Rows from block 9 of the image encoder, named by matrix and row number. Each number is 50 + 15 x the weight over its row's rms, rounded and kept within 0 to 99. All counts start at 0. After the name is the row's rms in percent of the matrix's.
# q: attention query (encoder.blocks.9.attn.q.weight, 384x384), inputs 154-230
q.291 096:53 27 79 46 33 57 61 39 35 46 16 68 51 71 65 27 64 66 73 37 35 49 40 69 59 53 32 49 09 47 33 39 29 35 58 44 41 59 43 38 54 30 47 77 48 53 49 56 59 47 31 43 35 46 41 61 44 41 56 51 54 88 36 71 59 48 28 59 36 60 59 65 53 54 47 59 36
q.292 098:69 65 34 58 63 28 49 53 59 76 90 43 48 67 46 24 50 49 74 50 64 49 18 45 45 72 37 54 67 53 73 55 75 33 28 60 74 72 48 50 40 34 52 67 81 44 45 67 75 67 39 81 57 94 85 32 41 32 73 53 44 36 30 47 47 61 20 34 63 64 44 55 51 39 60 52 44
q.293 105:26 57 30 68 55 65 34 48 53 57 41 40 71 49 34 51 26 57 54 29 64 38 61 26 47 57 51 73 28 66 54 76 88 57 58 39 43 46 87 65 75 66 60 30 49 47 45 26 52 44 52 58 37 39 28 26 29 72 37 57 48 54 43 68 74 43 51 21 40 57 16 34 67 68 61 40 68
q.294 089:63 45 54 48 38 44 54 64 62 29 72 54 36 50 46 58 52 47 48 84 54 46 41 24 56 69 39 48 68 52 62 65 36 31 31 56 63 49 47 44 27 93 51 50 41 64 59 66 27 24 55 47 56 41 50 49 57 39 50 25 49 33 63 34 12 44 57 35 64 41 21 53 32 37 54 55 48
q.295 090:57 77 47 56 80 33 44 44 33 63 47 49 45 63 47 50 49 49 63 40 57 59 36 38 63 44 92 73 74 49 25 31 41 57 28 44 30 79 48 50 24 55 52 16 32 63 69 24 32 66 52 30 52 69 49 80 50 80 72 67 43 60 63 51 72 43 62 53 57 62 61 46 48 56 27 53 26
q.296 096:60 36 49 73 82 90 66 41 50 49 75 47 57 42 77 49 48 43 59 40 48 59 77 60 11 39 31 28 41 76 70 57 54 41 75 35 36 29 42 58 33 68 51 44 76 45 60 53 55 52 40 58 67 71 57 39 44 53 41 49 30 78 12 59 67 56 47 48 23 32 43 50 52 29 45 53 63
q.297 103:71 54 56 54 40 33 26 43 44 39 72 75 21 33 48 58 84 30 38 83 37 38 26 38 42 50 68 41 81 32 35 32 45 68 38 50 58 80 29 49 22 47 35 45 55 67 72 65 48 60 55 37 36 29 71 72 51 75 60 36 55 43 75 48 16 30 56 47 52 29 48 62 49 43 42 38 33
q.298 116:55 56 59 38 36 44 59 45 38 52 35 49 44 67 71 44 50 49 87 18 40 70 30 93 69 46 70 67 43 73 33 48 26 48 40 45 31 55 15 29 49 19 45 46 23 41 44 43 62 68 38 57 48 55 50 70 44 38 56 36 51 92 61 51 54 36 22 69 34 64 66 89 34 47 70 48 39
q.299 103:45 56 45 31 44 45 76 50 69 65 35 27 31 49 38 24 51 53 47 37 55 62 34 55 61 44 59 57 61 44 51 45 62 68 50 66 38 61 46 26 46 06 52 77 77 69 47 58 55 73 73 65 50 61 42 88 47 62 74 71 56 65 33 53 61 59 56 73 54 82 81 45 51 53 35 56 57
q.300 093:14 76 27 43 50 50 32 43 51 53 37 41 55 39 82 28 50 61 62 33 40 93 62 57 71 48 37 55 38 16 40 52 50 59 55 58 67 33 51 34 48 35 39 39 48 54 38 51 83 51 55 59 52 67 52 56 32 31 23 28 52 58 28 44 44 60 50 61 35 35 61 53 35 47 72 76 50
q.301 103:60 59 57 58 46 63 42 34 73 45 56 59 23 19 74 39 51 36 32 66 25 73 58 33 49 40 27 44 75 31 69 47 47 43 56 91 61 50 50 45 45 48 66 52 61 46 34 47 53 57 68 49 62 47 53 64 57 61 24 34 51 39 35 25 34 68 76 66 52 73 68 46 40 28 26 54 81
q.302 090:48 67 10 51 61 38 00 58 43 64 34 46 61 44 40 23 43 56 56 42 51 57 44 39 53 51 34 46 40 24 39 47 73 66 31 57 75 44 73 42 68 32 73 33 48 67 53 17 56 62 56 44 44 40 27 60 36 73 30 56 34 64 23 19 67 43 82 38 71 52 48 33 64 66 25 42 51
q.303 109:45 59 57 54 51 34 30 70 40 66 65 72 49 36 43 71 32 42 37 33 38 26 55 44 48 53 47 62 65 79 48 63 70 59 69 37 45 51 24 79 54 48 50 32 58 34 63 77 55 34 34 49 52 18 48 35 40 62 63 56 69 30 74 57 29 49 63 60 44 38 34 62 46 35 75 31 82
q.304 108:83 49 60 46 67 59 53 43 45 65 55 27 57 66 52 53 44 46 42 44 60 61 46 59 56 53 54 66 84 83 88 42 56 25 42 48 65 50 51 53 45 64 62 50 49 19 49 55 48 69 51 59 58 85 78 42 55 38 49 60 54 43 49 73 55 99 57 33 66 81 44 53 53 39 47 58 56
q.305 144:57 57 56 62 40 25 29 54 49 35 69 48 31 51 39 47 55 72 54 89 58 48 40 28 47 69 29 48 36 13 57 53 53 52 26 51 75 68 61 51 38 69 51 56 47 61 58 52 54 33 35 58 19 57 50 47 60 49 34 42 34 11 64 25 27 39 44 52 65 40 47 27 32 36 48 42 53
q.306 084:56 58 43 58 66 56 73 43 90 51 66 55 43 72 55 63 60 56 46 59 56 61 39 50 48 39 44 25 23 37 43 56 47 38 71 61 52 52 65 47 61 74 72 68 78 68 53 60 54 61 38 42 43 64 54 61 45 30 65 68 40 41 32 44 65 61 37 57 38 66 66 57 67 38 35 60 64
q.307 107:57 45 52 43 53 41 20 48 32 68 37 60 49 63 41 67 51 64 29 33 32 28 25 39 49 61 67 74 27 72 41 37 73 42 56 26 49 56 50 63 71 46 47 46 50 35 64 33 38 48 41 36 26 43 55 43 54 66 54 52 67 52 64 73 63 32 50 48 50 51 40 71 57 59 44 40 46
q.308 067:44 55 40 44 59 26 79 66 51 69 25 45 35 50 42 56 36 48 37 29 23 37 49 76 63 36 84 56 46 53 17 29 32 47 64 63 49 60 35 56 93 46 49 74 59 46 48 55 51 56 47 22 49 52 71 63 76 37 95 67 61 35 67 56 89 45 52 83 68 57 77 61 66 48 50 43 54
q.309 066:52 40 49 48 44 64 55 33 61 32 62 65 37 42 44 33 81 43 41 74 44 29 47 30 52 35 37 39 58 00 66 81 56 50 40 41 54 43 54 35 10 45 48 42 46 64 59 42 46 58 80 57 32 52 42 41 68 30 33 23 48 51 47 21 34 33 33 51 36 34 31 30 56 59 62 48 37
q.310 125:28 76 46 56 46 46 13 26 48 36 68 60 44 32 65 41 45 40 63 43 42 62 69 53 39 46 27 39 46 06 47 67 58 60 40 43 61 47 48 39 26 58 62 18 47 64 43 35 63 51 38 45 31 52 32 47 25 67 28 57 35 47 29 15 32 34 70 36 30 33 70 39 44 39 50 42 70
q.311 131:29 51 56 65 47 27 80 68 42 82 26 56 43 45 47 49 38 38 73 14 58 28 51 61 53 55 64 70 48 69 17 57 71 66 50 38 22 65 50 51 63 31 54 42 38 44 56 28 27 78 51 39 57 26 33 63 37 71 77 67 65 37 47 55 76 40 48 59 41 46 56 64 62 71 52 40 46
q.312 105:96 49 67 40 44 29 53 55 55 65 34 57 25 72 45 42 50 46 57 18 39 31 33 81 61 29 60 43 70 83 38 42 39 30 41 46 40 67 34 54 49 40 65 77 56 45 56 57 44 75 40 25 42 68 64 91 63 60 84 79 52 46 77 57 72 61 64 81 67 66 69 74 50 48 27 34 41
q.313 097:47 42 37 54 39 48 44 50 32 34 26 38 50 61 45 48 69 63 57 63 54 33 36 31 55 49 66 44 33 08 36 44 47 47 17 33 61 41 61 46 46 77 40 53 30 52 46 36 37 47 67 53 35 59 27 46 54 55 24 60 39 76 41 66 69 27 46 60 34 40 58 51 50 66 38 41 33
q.314 101:33 52 43 56 59 80 75 41 57 49 27 37 52 38 80 52 34 36 66 57 39 91 88 79 51 35 59 43 64 47 61 57 39 58 72 46 41 13 52 36 48 41 53 58 65 60 55 50 64 56 49 70 78 62 49 55 41 51 53 41 36 84 20 67 52 74 50 80 17 53 46 47 44 46 61 73 37
q.315 073:62 58 43 53 48 38 53 68 29 65 37 52 63 62 36 60 29 50 30 55 38 48 58 62 68 45 52 49 39 66 38 55 57 32 52 32 46 44 35 59 68 57 50 35 25 42 71 53 35 41 56 36 59 33 38 52 61 49 57 59 58 36 75 44 51 38 71 63 51 65 27 64 30 46 36 59 33
q.316 088:21 44 51 59 58 46 59 33 48 49 21 45 75 47 76 60 40 54 83 26 39 63 66 76 57 36 54 49 45 46 35 43 16 48 64 51 25 46 47 26 56 63 31 28 05 54 44 14 53 52 49 51 90 67 23 65 40 46 52 39 51 76 58 50 63 40 51 64 41 60 66 51 48 53 61 82 34
q.317 057:40 57 42 37 77 41 49 57 63 52 54 37 47 48 52 41 48 67 46 49 80 64 59 28 59 22 36 29 51 18 66 43 58 60 60 62 60 33 78 51 66 69 48 57 64 44 57 59 57 31 76 59 66 52 34 56 34 65 32 86 29 44 27 56 39 60 85 54 67 47 53 36 58 55 30 46 80
q.318 095:85 43 69 52 49 67 74 44 76 32 64 64 56 64 30 67 62 53 40 49 59 24 44 54 34 50 36 47 49 80 75 51 49 49 52 32 46 48 28 57 39 46 34 82 72 67 61 65 63 11 37 81 70 52 59 27 80 34 53 34 41 54 65 43 48 56 17 51 71 33 23 41 41 41 67 55 49
q.319 097:41 53 35 37 71 55 67 62 44 91 55 51 57 49 53 72 30 52 41 34 59 60 62 64 33 46 47 63 58 90 70 54 53 34 83 54 30 50 47 81 83 47 59 46 66 16 31 41 29 49 25 65 74 73 90 33 44 46 57 56 47 34 35 74 78 76 63 33 32 58 58 56 50 30 54 68 73
q.320 083:69 56 58 60 55 25 24 31 27 44 52 39 46 59 42 54 40 56 35 74 19 70 61 36 48 62 59 48 80 47 48 68 66 53 56 49 59 73 44 45 61 46 51 29 59 43 55 67 54 54 72 12 40 56 65 81 47 77 48 56 59 43 93 30 59 40 36 48 86 49 53 26 36 57 24 26 61
q.321 085:64 67 43 32 51 74 66 51 42 38 43 30 51 50 75 58 62 42 59 53 81 41 37 52 48 57 64 48 43 56 46 42 44 48 27 54 38 48 43 34 47 73 60 60 64 43 55 18 39 36 96 53 51 66 37 57 43 47 28 44 48 61 09 60 58 48 44 50 51 46 64 52 95 47 61 70 42
q.322 076:32 37 80 75 38 40 68 51 63 39 48 60 53 22 55 44 46 47 68 39 48 48 52 55 42 31 43 67 66 41 51 31 86 57 59 57 37 41 63 34 53 59 70 91 47 62 26 35 53 58 63 77 37 54 26 36 37 36 33 43 47 63 12 62 31 38 39 45 12 64 33 67 66 63 39 55 68
q.323 087:63 71 55 59 59 27 70 42 55 42 61 56 76 43 38 64 62 52 46 64 29 34 33 64 70 16 38 67 46 79 41 60 65 51 54 31 60 56 36 49 74 44 53 56 19 52 77 77 41 69 60 49 40 48 67 56 56 50 36 49 38 73 75 78 38 47 24 47 51 69 57 54 71 44 26 55 56
q.324 073:68 44 85 60 57 73 72 55 52 47 56 53 36 55 14 60 38 62 70 70 47 85 39 63 24 45 52 68 69 53 63 35 60 73 71 50 50 47 35 32 42 53 70 72 56 66 70 55 50 33 39 61 43 74 46 50 52 34 30 29 31 71 47 38 43 41 62 56 26 36 46 49 50 56 66 72 28
q.325 090:79 46 55 62 64 25 60 43 56 60 59 44 49 62 38 72 64 77 20 71 47 73 71 58 56 56 54 76 26 32 42 53 84 56 53 47 59 45 39 42 26 49 36 60 40 58 38 75 29 39 30 53 46 72 60 50 43 52 32 48 56 55 49 39 69 60 86 44 48 47 48 51 53 54 46 45 54
q.326 111:14 46 53 47 56 41 50 59 40 50 23 64 50 49 68 59 49 43 51 00 59 31 55 71 50 43 31 22 30 27 35 57 41 53 44 34 51 48 59 58 50 49 42 39 52 32 31 39 50 77 32 44 67 13 43 58 45 68 53 67 50 32 57 66 39 66 67 44 59 42 32 37 57 50 54 39 50
q.327 100:12 29 53 74 46 26 20 33 39 43 30 55 62 19 68 56 35 50 37 26 44 59 82 76 52 67 66 46 38 39 62 71 70 45 71 23 45 62 36 48 69 49 32 39 52 53 29 47 54 67 28 53 31 46 43 57 37 44 51 62 66 42 29 69 55 53 50 34 43 38 51 40 46 57 58 32 60
q.328 096:48 54 52 37 36 56 40 66 50 65 47 86 47 76 60 34 47 53 79 41 60 54 44 42 44 51 48 30 30 69 45 35 30 62 51 60 27 20 68 47 44 36 56 65 49 55 72 31 62 40 55 68 72 25 58 47 57 53 42 30 42 50 45 30 47 68 58 57 58 19 25 47 60 52 49 61 38
q.329 100:20 16 35 22 31 36 29 45 76 41 48 50 60 30 71 46 62 29 55 32 52 28 69 71 43 62 31 39 42 44 55 41 35 48 41 57 55 33 52 49 42 44 26 41 36 65 22 34 49 40 38 79 68 14 71 40 43 40 28 35 73 35 37 58 38 74 68 41 36 45 50 59 54 32 79 59 59
q.330 133:35 30 59 71 38 57 43 41 60 53 56 60 51 14 34 59 39 49 69 92 54 48 65 51 32 49 65 71 69 37 51 61 57 71 54 58 35 49 29 30 47 49 60 64 57 53 57 29 29 39 46 84 09 49 45 34 58 26 24 38 35 77 00 52 69 41 24 44 28 59 68 66 50 54 53 64 58
q.331 128:64 20 39 35 31 40 52 39 71 61 40 68 41 67 44 56 54 50 55 77 50 63 62 45 51 29 40 44 52 61 64 25 19 48 70 53 55 23 62 58 40 22 22 63 22 61 54 40 40 49 35 65 51 36 67 32 72 38 29 15 42 55 60 24 38 87 63 57 58 33 33 53 36 58 55 50 58
q.332 096:54 48 82 51 54 58 62 46 55 52 52 69 34 54 35 48 46 76 60 87 54 69 62 40 47 38 60 44 57 64 66 45 35 60 81 68 38 32 47 67 41 27 45 64 54 40 74 39 35 22 54 60 09 37 45 55 65 08 26 32 25 59 38 39 51 43 15 58 71 25 37 61 41 61 57 61 48
q.333 090:48 32 51 39 48 55 44 45 49 64 50 63 59 48 78 42 46 40 51 80 58 52 54 33 43 63 61 53 52 58 81 38 34 47 50 44 45 31 37 34 45 56 39 40 48 47 66 37 46 48 49 63 38 46 70 46 60 32 10 50 54 51 38 30 87 49 61 54 66 47 74 32 36 55 74 43 39
q.334 074:55 57 59 37 48 70 42 42 20 27 34 51 57 72 73 36 67 37 39 37 65 58 81 44 57 47 66 35 60 54 43 52 53 42 57 48 56 70 40 28 75 60 37 49 66 47 32 40 50 52 77 51 63 36 60 74 46 68 34 60 77 33 47 45 62 37 60 53 61 43 66 24 68 49 56 46 50
q.335 080:76 51 39 55 63 66 64 70 61 67 47 48 45 81 36 63 50 55 62 59 48 59 26 46 24 66 36 45 39 63 75 74 36 49 37 59 55 42 36 55 44 67 43 31 27 59 64 66 59 50 33 35 48 65 33 37 66 35 62 39 41 27 71 47 63 43 75 62 71 46 31 64 30 61 82 66 16
q.336 124:61 77 32 46 50 53 32 43 27 40 51 57 49 63 63 39 37 46 44 66 57 55 47 31 34 94 74 51 66 58 51 37 45 43 28 70 61 76 61 53 56 65 41 41 88 57 60 50 61 43 75 34 60 64 72 37 38 71 60 66 57 35 53 54 55 25 47 59 53 46 79 57 76 35 44 54 42
q.337 065:48 59 48 52 48 69 80 72 48 40 54 40 51 63 35 71 49 32 32 64 49 38 24 49 40 32 72 63 61 56 37 52 43 35 31 63 52 49 23 37 37 52 52 49 79 49 74 46 65 68 67 42 54 39 56 68 43 70 48 77 41 64 78 42 73 33 46 23 53 64 78 52 53 43 56 62 22
q.338 118:51 29 46 56 37 61 45 29 78 48 48 68 60 59 40 50 37 58 54 46 49 60 44 44 57 20 34 37 65 55 76 51 27 39 47 53 52 21 46 63 56 44 41 47 20 61 46 51 46 42 32 60 35 49 71 27 70 05 28 20 57 51 67 55 60 72 59 76 46 58 28 68 30 53 91 70 39
q.339 077:30 40 66 63 57 57 35 34 64 50 45 42 52 36 51 42 52 68 40 20 46 61 68 54 67 88 48 57 53 33 54 61 64 45 69 62 44 55 69 76 29 44 30 28 37 50 25 70 61 38 20 52 48 74 46 38 29 37 70 25 69 26 36 46 43 49 65 43 26 38 46 72 43 42 54 53 63
q.340 095:21 42 52 58 32 25 33 49 53 58 47 68 50 25 53 44 28 41 89 40 35 33 48 43 33 39 51 32 45 60 50 45 41 66 39 48 63 24 75 46 44 59 55 58 32 47 49 27 62 47 35 54 34 28 43 52 50 36 40 43 45 48 46 63 50 42 30 40 55 50 41 41 42 57 64 65 22
q.341 112:60 42 64 49 63 78 55 37 73 47 58 51 66 45 47 32 64 69 62 34 64 55 58 72 50 68 35 40 38 50 43 37 59 65 61 39 36 32 45 64 28 53 40 68 44 39 50 54 58 26 48 83 67 63 44 20 35 30 56 31 60 55 09 60 39 51 63 59 38 22 26 56 65 39 58 64 34
q.342 087:99 81 39 46 65 67 75 75 52 58 49 44 54 74 57 56 65 40 43 59 41 50 18 28 50 54 53 42 35 48 22 41 49 54 40 33 45 47 40 57 42 70 87 46 49 25 63 22 54 41 89 20 73 68 38 54 67 61 64 76 37 44 39 61 51 33 47 70 76 41 87 36 59 47 32 43 39
q.343 082:76 64 32 44 50 74 56 53 52 74 46 56 51 91 56 32 67 44 60 81 44 63 46 14 52 43 70 43 60 58 36 44 34 54 25 54 31 56 55 39 56 45 49 55 70 53 58 69 40 28 69 35 53 59 39 58 61 49 72 65 24 57 67 43 47 51 39 62 69 37 43 54 51 55 40 36 69
q.344 107:43 55 51 53 66 67 48 43 61 59 54 76 57 60 39 56 72 42 49 62 41 55 41 53 66 63 58 43 40 42 13 43 16 49 68 51 28 64 27 50 31 34 55 61 46 48 66 30 83 58 19 30 74 48 42 61 60 64 69 51 17 46 62 28 37 60 45 32 64 43 69 61 33 47 41 32 50
q.345 100:59 46 83 77 45 48 70 45 60 53 49 54 27 35 37 43 37 43 66 15 26 34 41 56 54 38 45 41 46 46 42 64 63 39 47 42 56 28 54 46 39 47 87 45 12 37 37 60 59 52 12 32 52 51 20 55 37 45 65 62 53 41 54 73 25 56 46 52 35 59 44 50 32 52 55 45 43
q.346 073:33 25 58 41 28 42 54 45 46 57 52 50 44 40 58 30 41 67 62 14 41 52 66 61 43 74 41 44 36 29 55 53 62 49 59 43 30 28 70 63 45 55 34 43 55 50 31 34 44 44 40 78 71 44 62 41 35 44 59 54 50 52 35 46 61 46 56 45 37 38 35 52 51 50 36 43 43
q.347 103:46 37 38 40 54 35 28 60 30 48 49 18 43 65 59 44 40 31 26 26 39 64 67 58 38 65 60 47 62 40 46 84 74 48 60 54 60 64 59 47 74 57 38 42 77 57 19 71 58 49 57 38 75 63 74 55 45 78 63 71 80 25 36 46 43 39 70 50 48 37 45 55 39 42 48 19 87
q.348 114:76 61 24 40 41 26 43 46 69 65 56 56 64 44 73 47 41 42 36 99 58 48 46 35 40 64 53 56 48 75 53 31 30 36 12 42 46 31 43 61 32 52 42 30 45 56 72 33 39 22 57 51 48 14 64 56 70 48 35 51 38 51 67 41 75 53 47 34 78 46 70 45 45 38 39 42 32
q.349 062:74 62 39 41 60 61 64 54 71 41 60 41 54 50 19 56 51 50 36 79 42 50 42 55 57 27 33 45 55 64 49 27 46 61 60 43 93 64 49 63 57 32 60 55 49 47 69 44 59 82 60 55 51 57 44 37 60 58 81 34 32 71 79 50 20 65 36 36 32 69 62 36 51 33 36 39 59
q.350 093:08 24 15 49 22 14 33 55 64 50 47 45 50 70 64 58 46 45 49 34 41 47 50 45 53 35 20 19 30 33 52 42 35 53 44 63 56 51 92 68 64 48 31 48 31 68 41 73 42 58 42 49 56 40 50 50 49 70 47 48 60 51 90 51 43 72 61 55 48 30 23 61 39 65 64 63 47
q.351 113:30 31 39 52 37 60 32 63 34 45 46 46 56 35 59 60 48 54 41 69 63 55 58 44 34 60 66 39 45 26 51 66 59 66 65 54 35 76 38 47 71 54 50 56 65 55 59 44 42 69 78 69 24 39 49 63 53 45 22 64 44 45 10 48 67 40 38 50 59 58 69 38 46 65 54 41 65
q.352 130:58 69 51 58 67 47 43 57 33 31 45 35 55 66 54 42 54 38 28 47 47 45 59 48 33 89 46 36 59 49 45 60 51 60 36 37 43 76 44 55 36 82 70 36 95 55 60 60 60 63 67 14 71 70 23 51 43 76 77 76 49 35 41 57 34 05 57 61 56 41 69 55 34 38 44 19 41
q.353 081:51 55 47 41 52 43 55 35 70 46 44 43 49 65 48 33 62 76 52 39 64 45 49 41 65 24 16 44 35 46 57 40 36 37 52 43 73 46 76 69 20 53 43 59 20 51 15 70 31 36 47 54 41 35 42 50 55 46 60 22 71 62 76 44 30 75 81 71 58 55 20 48 30 42 75 55 50
q.354 077:52 55 61 63 50 50 43 58 30 49 46 70 57 51 57 68 42 47 42 36 38 61 74 50 67 30 61 59 54 62 57 42 56 54 32 30 46 49 26 22 60 52 63 71 45 55 59 74 32 62 50 45 46 44 65 83 61 47 28 55 54 39 72 51 71 68 58 38 60 59 48 33 62 55 46 34 56
q.355 098:56 66 72 59 26 62 49 10 53 46 61 68 58 49 50 37 56 61 64 47 58 69 25 42 56 49 58 53 65 49 68 22 58 39 62 52 33 56 60 56 44 41 54 61 63 37 54 45 50 37 65 67 05 68 71 52 26 23 13 44 54 84 36 55 68 51 22 50 35 57 48 49 58 65 54 84 24
q.356 101:39 25 32 42 59 36 51 45 62 47 52 37 55 53 44 72 38 37 45 30 52 48 66 84 64 34 21 46 45 54 45 57 68 29 62 49 72 58 54 37 56 27 36 55 45 53 16 59 54 71 18 71 83 46 66 36 42 45 63 60 61 51 52 46 36 80 82 38 26 57 39 61 55 45 75 38 92
q.357 101:41 32 38 72 54 33 25 41 21 60 39 42 44 49 58 41 46 66 22 33 30 58 58 42 61 64 62 39 49 51 53 96 59 46 39 25 52 84 40 41 65 59 43 27 66 39 33 81 55 71 09 27 44 45 41 58 51 72 61 92 45 42 78 60 60 30 50 41 66 48 71 37 22 69 56 32 62
q.358 082:44 52 36 36 60 69 57 67 57 51 39 48 47 50 66 48 56 29 66 40 45 51 40 63 40 51 37 56 36 55 56 52 45 62 42 59 54 32 53 48 48 79 54 80 31 66 27 40 46 41 45 51 56 59 49 32 53 42 49 25 46 27 17 45 62 59 67 60 53 30 35 42 80 38 67 57 47
q.359 115:68 69 59 54 57 46 81 70 60 44 63 49 56 65 38 44 50 58 58 32 42 40 22 63 71 18 31 50 54 64 44 48 61 52 39 43 67 54 47 62 48 62 80 45 38 43 69 81 57 70 59 28 51 52 42 59 50 49 61 60 50 59 84 66 15 51 44 56 52 59 39 51 43 44 31 44 53
q.360 102:52 51 43 68 59 30 43 38 35 31 49 28 49 33 38 34 44 34 31 25 33 43 67 53 39 59 40 59 66 43 71 76 88 47 54 44 57 63 59 64 64 68 64 36 79 58 49 77 43 64 57 17 56 59 44 45 26 61 58 82 66 44 51 73 47 04 57 62 40 58 33 35 36 65 29 25 54
q.361 109:61 49 72 44 52 66 88 51 51 51 56 55 39 77 35 52 59 44 64 24 37 32 33 52 49 27 24 38 38 47 37 27 37 61 73 33 41 37 62 54 39 34 57 66 31 53 44 47 55 60 46 49 53 50 33 32 53 53 61 41 39 55 62 57 24 67 61 47 41 55 21 53 41 55 44 51 31
q.362 107:43 70 64 54 41 56 46 66 54 46 56 52 44 20 37 52 42 58 82 71 50 45 39 44 68 29 59 60 53 56 39 27 52 43 47 69 60 35 61 60 56 30 50 59 41 18 75 33 54 46 55 67 16 43 53 71 47 12 41 48 27 66 55 58 48 47 00 45 54 52 59 42 58 40 35 63 50
q.363 098:28 34 62 56 23 64 43 14 59 44 58 64 61 57 51 42 68 63 48 15 65 54 55 48 80 10 65 51 58 42 30 61 49 52 62 59 42 49 72 34 60 25 31 62 35 37 35 73 57 51 50 59 26 57 66 52 35 59 24 46 71 62 45 34 53 73 40 29 34 71 31 66 55 65 36 59 72
q.364 085:50 60 43 39 70 36 44 46 51 32 61 35 56 29 65 54 62 55 22 67 66 40 42 56 45 86 75 74 71 46 32 47 52 49 39 61 44 76 42 35 43 44 55 49 76 59 30 19 65 37 76 52 38 68 51 45 35 51 60 53 46 45 18 78 52 34 32 34 35 68 89 67 72 36 36 72 55
q.365 110:51 56 37 23 57 64 50 58 42 46 48 43 54 78 63 44 69 43 41 17 45 43 55 37 67 54 66 50 58 57 43 31 29 51 45 64 45 66 65 60 66 47 46 66 60 67 39 50 63 51 89 46 90 49 56 56 55 86 72 35 76 32 60 35 46 52 65 45 53 44 40 39 67 45 24 42 35
q.366 090:46 64 40 30 41 32 52 64 36 51 47 50 42 61 57 39 72 83 33 43 77 59 57 68 89 63 57 25 50 64 29 63 47 50 46 35 70 93 66 59 62 51 29 52 73 45 27 54 34 70 56 36 80 32 38 72 62 70 70 65 49 55 93 36 24 50 59 37 62 52 52 43 46 24 41 40 64
q.367 107:37 43 36 53 49 34 37 80 38 62 67 47 32 49 34 51 36 49 49 40 31 46 34 56 19 65 53 48 51 42 51 64 46 67 65 50 43 49 42 59 50 33 56 23 63 39 68 42 65 59 15 36 60 40 56 47 49 61 77 80 24 30 58 49 47 43 53 41 60 29 53 52 36 44 44 53 52
q.368 113:50 29 33 54 44 36 24 55 69 41 46 35 59 27 55 43 25 35 46 45 38 38 62 63 49 43 32 58 50 64 69 72 60 44 33 52 76 31 52 52 71 51 45 17 07 59 46 77 49 54 22 57 55 40 59 45 55 42 55 38 79 34 72 62 53 61 52 47 46 61 31 52 42 36 59 51 63
q.369 154:65 57 39 40 76 53 64 65 37 65 42 32 37 63 50 80 48 64 39 54 63 54 40 50 52 72 36 62 21 44 39 32 46 44 72 38 45 44 48 45 31 58 36 56 50 46 25 30 64 67 39 52 82 63 37 43 49 70 75 22 36 38 46 35 73 71 72 41 44 56 46 36 56 52 68 56 38
q.370 089:64 64 45 48 64 74 49 34 32 40 51 26 44 58 49 86 57 33 39 65 53 33 48 40 57 43 56 67 50 25 59 50 57 34 48 81 49 77 47 30 60 58 62 60 63 53 40 63 63 50 78 39 73 90 73 42 37 54 42 50 65 43 21 45 65 40 52 63 45 62 48 67 75 71 65 65 62
q.371 103:45 54 59 60 54 50 48 66 38 55 63 52 48 45 43 45 27 70 49 55 46 47 15 45 42 71 33 39 42 49 68 61 56 37 43 59 66 58 52 57 36 58 49 15 55 33 86 60 45 49 17 42 44 44 35 55 47 21 62 75 32 44 83 57 58 20 31 64 66 49 61 54 20 56 73 66 27
q.372 069:82 54 56 44 62 53 64 64 68 56 69 47 51 61 50 66 57 56 38 88 58 47 27 33 50 58 67 65 53 63 60 57 33 43 57 73 46 60 50 34 68 58 57 34 53 35 91 51 50 19 90 48 43 82 61 75 57 27 49 59 44 60 51 43 85 52 41 44 71 80 68 59 29 58 36 43 56
q.373 072:32 44 62 39 36 60 50 31 52 47 17 41 24 57 75 52 79 50 58 25 70 39 51 51 59 30 50 46 40 16 33 42 30 43 57 45 26 50 62 58 43 37 37 60 27 43 09 22 29 53 60 54 33 44 34 35 52 65 28 19 57 51 30 58 40 70 51 43 35 56 41 53 52 72 57 40 41
q.374 127:64 57 50 47 70 54 49 38 31 53 67 23 27 44 31 35 67 39 30 56 25 37 49 29 58 74 54 77 63 28 18 31 58 52 72 39 42 81 53 42 43 42 61 58 70 45 37 47 80 81 51 35 77 74 28 57 36 98 99 45 60 52 45 39 26 20 52 34 32 57 79 35 49 44 10 25 46
q.375 133:46 49 77 77 36 24 58 53 41 75 52 80 39 40 46 69 38 67 43 57 43 57 46 39 62 14 62 47 53 44 45 69 52 54 47 44 61 44 51 43 52 40 56 52 42 33 54 54 32 79 20 39 15 26 42 80 65 51 42 67 35 53 85 51 47 68 38 47 68 59 50 45 35 74 34 47 64
q.376 105:69 78 46 32 34 62 70 76 61 60 51 37 50 49 30 55 46 55 66 59 50 52 31 60 58 12 48 58 41 79 47 41 50 32 53 61 47 19 61 61 63 32 64 42 30 35 70 47 39 25 51 65 49 52 66 45 62 39 39 45 33 83 80 46 59 65 34 61 52 75 28 43 56 42 50 60 55
q.377 104:63 62 58 54 56 62 80 44 67 47 56 58 59 63 48 44 71 78 49 61 63 74 39 52 59 41 33 45 39 47 56 19 45 47 54 37 46 46 53 59 35 50 53 66 40 50 39 41 22 47 52 59 33 62 29 38 45 25 56 24 33 79 49 66 45 74 54 75 40 51 44 59 49 49 57 43 45
q.378 092:30 67 63 45 63 63 35 46 39 29 60 48 64 25 59 20 63 35 62 62 49 32 76 51 42 69 64 67 73 54 38 59 61 72 49 61 44 61 36 33 63 52 50 42 69 50 57 55 55 19 69 70 48 43 49 49 32 37 55 63 70 48 11 69 48 10 39 51 39 43 50 54 68 27 27 65 71
q.379 080:45 58 33 41 46 34 51 85 31 52 50 31 36 55 54 51 34 53 62 74 63 57 42 43 29 54 56 48 67 68 63 65 57 47 32 60 72 50 41 48 50 71 51 29 59 51 66 44 28 48 65 47 47 40 36 58 68 44 60 68 49 50 56 31 58 44 54 67 77 50 63 35 44 38 66 67 54